A small image diffusion model, trained from scratch.
Model: 12.1M parameters, 48-pixel images, arch unet, norm groupnorm, activation silu, widths [96, 96, 192, 384].
Data: trained on larger renderings of crowded toy scenes, 21.4 epochs.
Rows from block 4, named by matrix and row number. Rows with one number belong to one channel. Each number is 50 + 12 x the weight over its row's rms, rounded and kept within 0 to 99. All counts start at 0. After the name is the row's rms in percent of the matrix's.
# convs0: first 3x3 conv (model.enc.2.0.convs.0.weight, 192x192x3x3, standardized in use), inputs 26-38, a 3x3 kernel for each
# convs1: second 3x3 conv (model.enc.2.0.convs.1.weight, 192x192x3x3, standardized in use, transposed), outputs 26-38, a 3x3 kernel for each
convs0.31 105:40 53 43 47 46 43 25 24 56 49 55 47 53 57 53 44 46 48 45 41 27 42 46 33 40 81 41 47 50 53 48 55 47 57 69 58 51 53 53 51 47 42 52 51 48 39 30 45 40 25 52 57 31 41 46 49 54 43 29 43 54 45 43 50 46 57 53 35 43 41 22 58 37 42 39 47 58 43 55 68 46 40 41 34 45 54 44 47 64 37 57 52 51 56 51 37 61 72 40 45 58 44 42 45 45 68 38 34 45 42 28 46 49 43 41 57 57
convs0.32 099:66 59 60 60 57 52 64 52 50 47 48 57 59 67 57 55 49 57 40 64 24 49 38 59 55 62 44 46 64 54 47 75 64 56 53 43 46 44 74 53 56 61 44 41 35 27 61 45 44 58 68 31 47 47 32 40 50 55 61 51 61 58 41 43 55 69 54 69 40 51 45 43 36 39 43 38 38 56 40 47 55 10 61 56 19 70 58 29 67 63 32 51 59 29 57 52 32 38 49 19 53 64 51 65 61 59 66 41 57 67 57 43 54 54 60 44 50
convs0.33 107:39 49 47 49 66 57 41 40 44 53 63 68 53 65 46 54 46 62 48 35 19 41 42 42 45 36 50 48 36 44 60 46 44 62 60 59 59 47 40 52 56 47 41 58 57 43 32 63 40 48 57 34 51 25 42 31 32 46 50 30 32 49 34 57 47 47 47 50 49 41 47 43 44 54 47 31 55 45 46 62 46 50 46 45 58 69 43 56 79 56 57 50 47 54 57 52 55 55 56 36 47 63 54 49 43 43 58 42 39 46 27 38 53 64 54 60 79
convs0.34 101:49 48 52 47 42 30 62 69 50 54 45 45 71 67 69 30 28 21 58 45 59 66 47 73 66 53 66 50 57 59 39 50 49 47 56 61 46 57 56 55 63 56 64 65 56 39 72 57 32 58 61 35 52 52 55 51 51 51 54 37 50 47 36 35 30 29 56 61 61 57 57 52 41 62 51 50 58 54 34 50 44 43 55 58 28 43 61 34 48 61 43 35 44 63 55 53 80 65 61 31 56 58 46 55 57 52 50 57 48 58 60 42 49 54 45 45 59
convs0.35 105:42 60 59 42 48 59 37 36 57 41 39 51 37 58 50 57 50 48 43 69 36 47 46 49 56 44 40 48 34 57 47 56 70 50 55 60 64 17 48 54 45 45 53 55 52 24 83 52 29 75 56 44 50 37 51 41 23 49 32 27 49 42 37 63 50 50 51 31 44 57 50 60 32 63 55 42 73 72 68 74 59 43 37 39 49 60 41 55 52 26 32 36 51 39 43 50 57 65 56 56 39 35 67 60 12 50 43 30 55 32 29 48 41 72 62 52 54
convs0.36 101:40 42 45 39 46 45 41 71 45 38 50 44 48 63 46 53 49 42 62 56 45 73 00 74 60 45 53 45 51 59 63 49 62 48 44 42 49 51 44 51 70 60 55 57 50 46 46 53 47 37 61 55 38 54 54 44 51 44 74 70 39 58 46 57 41 40 63 61 45 39 46 49 45 49 51 51 64 65 48 51 57 47 59 53 60 57 44 56 46 41 30 29 31 49 34 31 56 38 28 54 52 40 61 50 48 48 51 46 50 64 64 72 69 79 58 45 44
convs0.37 100:25 34 39 37 54 53 44 46 41 45 61 52 47 58 48 45 45 55 45 39 53 35 80 30 52 41 44 45 63 38 56 70 88 61 56 62 34 41 32 57 58 63 64 51 54 35 48 47 60 48 57 58 42 57 37 72 46 45 47 66 59 50 46 33 40 35 39 52 49 38 50 51 47 56 42 59 46 45 59 66 59 49 67 48 60 64 61 51 38 37 59 51 62 83 82 60 74 61 71 30 21 21 63 57 68 53 43 56 47 54 50 47 76 73 59 40 33
convs0.38 108:55 42 32 43 43 38 50 51 66 54 55 57 36 49 54 48 49 52 36 55 51 55 52 44 52 55 48 37 46 61 56 77 58 50 52 46 48 37 56 64 20 50 64 50 52 53 58 55 50 46 68 58 55 57 59 68 73 72 63 60 56 51 49 49 48 56 44 30 53 57 51 42 39 41 44 38 38 33 38 47 43 67 60 63 57 42 67 51 66 63 59 49 51 55 66 50 40 36 51 35 26 52 61 26 60 57 61 58 46 45 48 54 31 50 65 58 50
convs0.39 101:57 62 42 56 49 35 69 65 88 51 48 33 66 75 51 51 57 46 24 52 46 43 20 08 34 68 22 41 48 35 69 56 40 45 53 54 60 53 52 74 41 57 63 37 41 32 38 23 45 71 55 41 50 23 57 52 52 54 47 45 55 58 48 64 61 50 57 50 49 57 29 46 43 43 32 58 71 42 60 73 53 38 84 58 53 49 58 36 51 43 42 65 45 50 44 44 46 38 46 48 70 61 33 47 44 58 51 39 37 42 50 49 61 53 36 42 38
convs0.40 101:52 52 58 35 53 61 46 46 45 35 57 46 41 69 59 42 57 52 30 44 30 52 63 46 43 48 33 63 76 52 62 75 64 60 67 63 28 24 08 36 27 35 52 48 57 55 41 45 51 54 55 30 51 48 21 47 18 37 48 48 68 62 66 50 43 49 45 30 42 54 50 55 66 60 50 64 72 67 61 66 60 56 62 51 65 75 50 32 45 53 62 65 54 68 79 71 71 72 66 38 46 43 49 54 50 40 58 52 41 39 30 58 44 31 42 34 29
convs0.41 097:41 45 34 44 59 36 31 44 17 49 42 56 37 43 32 47 35 56 32 42 52 47 30 53 50 68 23 47 46 53 61 80 60 46 53 61 62 41 53 61 50 39 78 65 53 50 34 53 59 64 53 38 53 49 57 47 58 65 67 34 83 72 58 48 35 45 73 37 45 48 50 25 48 50 29 46 74 54 57 48 52 32 50 49 47 48 59 57 37 40 57 81 43 64 69 38 63 64 38 21 44 54 45 45 44 46 48 49 40 56 39 53 66 86 38 52 39
convs0.42 105:43 55 45 43 66 65 41 65 62 47 58 47 42 34 55 49 49 43 40 73 39 45 67 36 51 56 52 61 43 48 55 44 36 49 62 51 55 34 48 45 16 37 34 39 31 40 44 54 41 20 47 39 47 44 61 35 56 50 08 48 43 37 43 54 56 63 46 49 42 46 31 52 73 43 68 77 34 53 45 59 42 55 63 45 59 66 39 55 48 61 48 55 44 28 59 40 49 55 46 60 68 61 57 38 47 38 27 35 52 74 41 31 55 44 45 50 46
convs0.43 091:54 56 25 66 59 39 61 64 41 47 56 48 42 58 50 17 36 44 40 87 53 82 64 32 59 55 64 34 65 72 52 63 59 52 60 62 46 46 55 52 56 65 69 65 71 33 58 61 30 64 48 19 49 27 48 52 47 49 57 46 57 63 54 46 52 54 44 54 70 55 53 68 27 18 29 34 49 49 54 69 43 37 68 62 34 62 59 44 52 46 18 41 24 43 46 39 37 43 38 26 48 44 39 50 43 47 46 48 56 57 51 72 72 46 52 82 65
convs0.44 101:59 59 34 49 50 36 53 56 40 46 51 46 13 32 25 59 70 64 49 46 39 56 40 36 42 41 37 45 57 52 53 74 60 50 66 47 39 52 52 42 39 52 23 29 39 51 66 53 46 50 58 40 42 39 63 66 67 47 48 45 46 41 42 48 60 53 37 42 53 57 54 59 62 64 62 61 75 59 46 60 45 35 51 51 28 65 52 47 74 67 59 56 67 57 50 56 41 34 48 57 70 57 48 58 53 46 57 47 36 33 34 47 52 39 33 50 23
convs1.31 125:44 61 54 46 58 64 47 51 58 46 55 54 48 55 54 42 40 45 62 43 61 48 64 42 53 47 50 57 44 51 45 38 47 53 52 56 56 29 64 39 26 48 35 34 38 54 46 62 57 54 50 53 39 55 69 54 52 61 57 45 51 53 47 36 30 37 36 27 29 39 37 29 35 00 31 35 31 45 29 33 38 35 67 47 39 58 41 36 39 42 47 46 44 51 54 57 52 44 49 47 37 44 64 45 60 59 49 54 56 52 52 55 39 47 56 53 51
convs1.32 102:51 47 69 72 36 48 47 40 46 44 33 54 56 37 56 55 58 37 50 62 52 52 51 37 76 59 51 21 51 44 42 84 59 32 48 39 38 41 42 51 51 66 45 55 53 70 56 39 55 45 31 53 66 32 48 41 43 43 62 31 49 55 50 64 64 61 41 35 67 40 56 52 56 59 70 49 56 73 40 59 63 68 71 64 62 49 78 68 59 65 47 43 49 51 53 73 44 49 45 56 68 58 43 75 39 58 71 52 50 57 50 50 51 55 47 43 58
convs1.33 115:58 46 64 43 33 55 54 46 55 41 21 32 50 58 39 38 24 26 55 57 62 53 54 56 50 56 58 39 48 47 29 54 54 33 51 67 61 56 74 58 58 68 52 52 57 62 64 74 61 64 55 67 69 49 62 61 52 57 56 45 52 45 39 29 47 38 41 45 53 35 42 54 54 54 59 49 55 67 46 49 62 36 63 37 25 66 32 35 58 45 44 49 48 50 54 56 52 51 47 51 64 59 50 51 63 57 45 62 54 50 53 52 66 53 36 63 69
convs1.34 106:53 27 20 77 45 53 53 40 39 63 58 52 55 51 59 47 38 54 42 41 38 38 47 31 45 53 46 54 64 66 57 62 58 48 48 55 48 51 53 55 69 61 38 26 39 47 39 49 39 44 43 34 49 38 46 30 35 50 44 34 35 49 28 53 46 45 50 47 35 58 67 64 45 61 50 59 50 59 39 45 48 65 72 67 48 54 75 74 80 75 49 51 59 35 17 41 47 50 54 51 46 54 48 52 44 41 61 57 28 29 54 58 54 65 59 46 52
convs1.35 105:71 62 76 50 46 56 50 50 37 58 56 46 63 55 46 61 33 41 52 49 53 58 59 55 71 08 55 53 45 50 55 50 48 47 43 44 54 57 72 62 48 62 61 44 61 26 46 61 57 54 38 45 65 68 54 64 71 67 68 56 59 54 41 46 45 43 56 51 47 39 45 39 42 48 47 50 50 44 58 47 44 50 54 34 49 58 60 43 46 49 51 39 45 58 49 62 49 46 56 59 58 65 52 64 69 56 57 48 68 60 54 79 53 56 53 41 46
convs1.36 098:54 54 40 55 56 38 56 55 45 66 36 38 33 66 57 63 62 48 50 56 60 41 66 44 46 43 36 33 40 44 45 57 70 62 53 44 57 63 30 44 64 17 55 58 47 54 40 36 42 33 43 50 44 36 53 54 44 65 54 37 47 46 45 52 50 34 47 45 09 49 38 41 47 51 40 38 34 34 42 44 53 69 44 41 63 50 41 51 46 32 53 61 31 45 47 29 51 54 55 33 43 30 29 41 38 61 47 53 33 18 18 74 49 23 57 39 23
convs1.37 101:50 64 54 57 52 51 54 51 52 59 45 44 53 52 52 44 62 47 54 55 49 56 44 75 58 50 54 50 56 53 63 55 60 45 51 56 45 47 37 53 51 46 79 78 60 53 39 52 41 50 66 68 68 26 74 70 64 57 55 55 60 65 62 54 40 47 52 69 58 49 81 55 34 44 37 56 48 49 46 47 47 58 80 67 59 76 61 55 54 33 34 65 51 44 61 55 40 60 52 66 59 54 62 71 49 78 67 62 56 28 33 70 60 49 52 37 30
convs1.38 134:62 60 72 52 53 62 43 56 59 36 60 55 52 26 35 55 66 52 52 56 51 40 38 49 44 52 48 48 32 31 47 47 32 45 23 35 43 54 56 54 63 62 58 55 48 56 55 41 42 34 51 43 45 41 65 48 49 47 56 58 53 40 51 54 46 58 61 26 59 65 68 60 53 68 67 66 62 62 67 62 62 42 47 62 53 49 53 48 60 69 58 72 63 57 61 57 50 49 55 55 48 61 54 36 47 63 54 35 47 51 47 55 57 53 45 54 59
convs1.39 098:35 42 29 43 57 38 47 55 47 41 22 37 29 46 45 37 51 42 56 53 56 62 57 61 64 65 47 40 69 50 41 72 62 60 41 42 44 41 49 51 36 65 38 52 58 69 54 47 55 33 43 63 63 48 59 43 32 59 56 47 43 52 50 47 49 62 45 36 41 45 41 50 53 56 59 43 48 52 53 48 53 49 77 53 64 52 47 47 32 42 62 55 47 58 68 50 26 29 32 52 48 53 44 64 49 49 49 39 57 68 45 47 39 46 40 43 44
convs1.40 099:55 49 42 58 45 39 62 55 57 58 59 53 55 69 45 60 61 49 50 60 46 60 72 58 53 55 55 34 58 47 39 59 61 26 45 43 40 48 41 67 64 70 47 50 55 61 67 59 51 58 33 60 46 25 41 48 37 55 65 57 52 45 53 53 57 44 51 63 50 33 50 44 53 48 54 47 50 49 35 37 40 66 64 62 36 56 51 50 49 59 24 18 26 23 17 24 33 30 24 45 46 44 53 71 60 73 66 58 58 57 59 41 62 51 37 54 42
convs1.41 100:90 76 54 76 54 48 56 44 46 82 56 42 62 64 52 54 62 58 51 44 53 60 69 57 42 72 53 41 30 46 47 54 49 53 57 16 59 29 35 52 60 25 45 51 31 61 49 56 56 53 40 54 54 47 59 42 49 56 58 46 50 57 35 59 41 31 54 72 33 59 39 48 47 34 44 56 49 40 51 51 45 66 71 58 67 62 55 46 54 57 64 52 43 48 47 49 37 28 46 64 68 64 62 61 55 48 50 49 39 07 31 81 60 42 52 51 35
convs1.42 120:42 43 46 45 61 48 67 65 61 56 62 53 61 60 51 55 45 42 55 50 55 64 26 56 57 00 66 47 56 53 57 46 59 62 51 69 64 65 59 65 44 53 61 66 52 59 54 55 61 38 54 56 51 20 62 77 50 56 33 51 64 45 62 43 47 37 45 51 52 54 67 54 48 51 54 56 41 67 53 50 55 48 47 43 42 46 30 50 59 32 51 47 40 41 51 42 43 53 47 57 85 59 60 48 48 52 34 46 48 45 43 39 20 63 54 46 62
convs1.43 076:68 63 59 68 39 40 56 47 52 42 32 51 39 59 58 46 49 50 35 61 53 61 59 47 47 40 49 17 37 30 26 60 25 18 49 34 50 28 29 24 29 34 24 32 37 70 62 72 60 59 67 62 59 47 56 38 63 51 48 39 36 53 41 55 64 66 34 46 44 25 24 65 38 57 60 48 58 58 49 65 71 56 58 50 40 42 55 54 41 53 56 51 62 53 44 52 48 54 51 61 64 77 49 75 52 54 69 45 38 23 34 51 56 47 46 44 35
convs1.44 108:49 58 51 33 49 54 54 57 59 51 55 53 44 63 44 51 30 55 43 61 48 36 40 33 47 44 48 38 57 41 48 66 63 45 59 51 60 68 64 72 76 73 37 43 44 61 48 53 71 71 52 69 51 23 42 45 52 50 58 56 47 38 40 21 31 32 37 35 29 57 61 64 55 53 52 49 49 48 65 58 71 49 45 30 47 50 31 41 33 37 56 40 52 51 42 57 51 48 42 47 62 45 43 51 50 32 43 48 66 65 58 50 54 44 51 48 51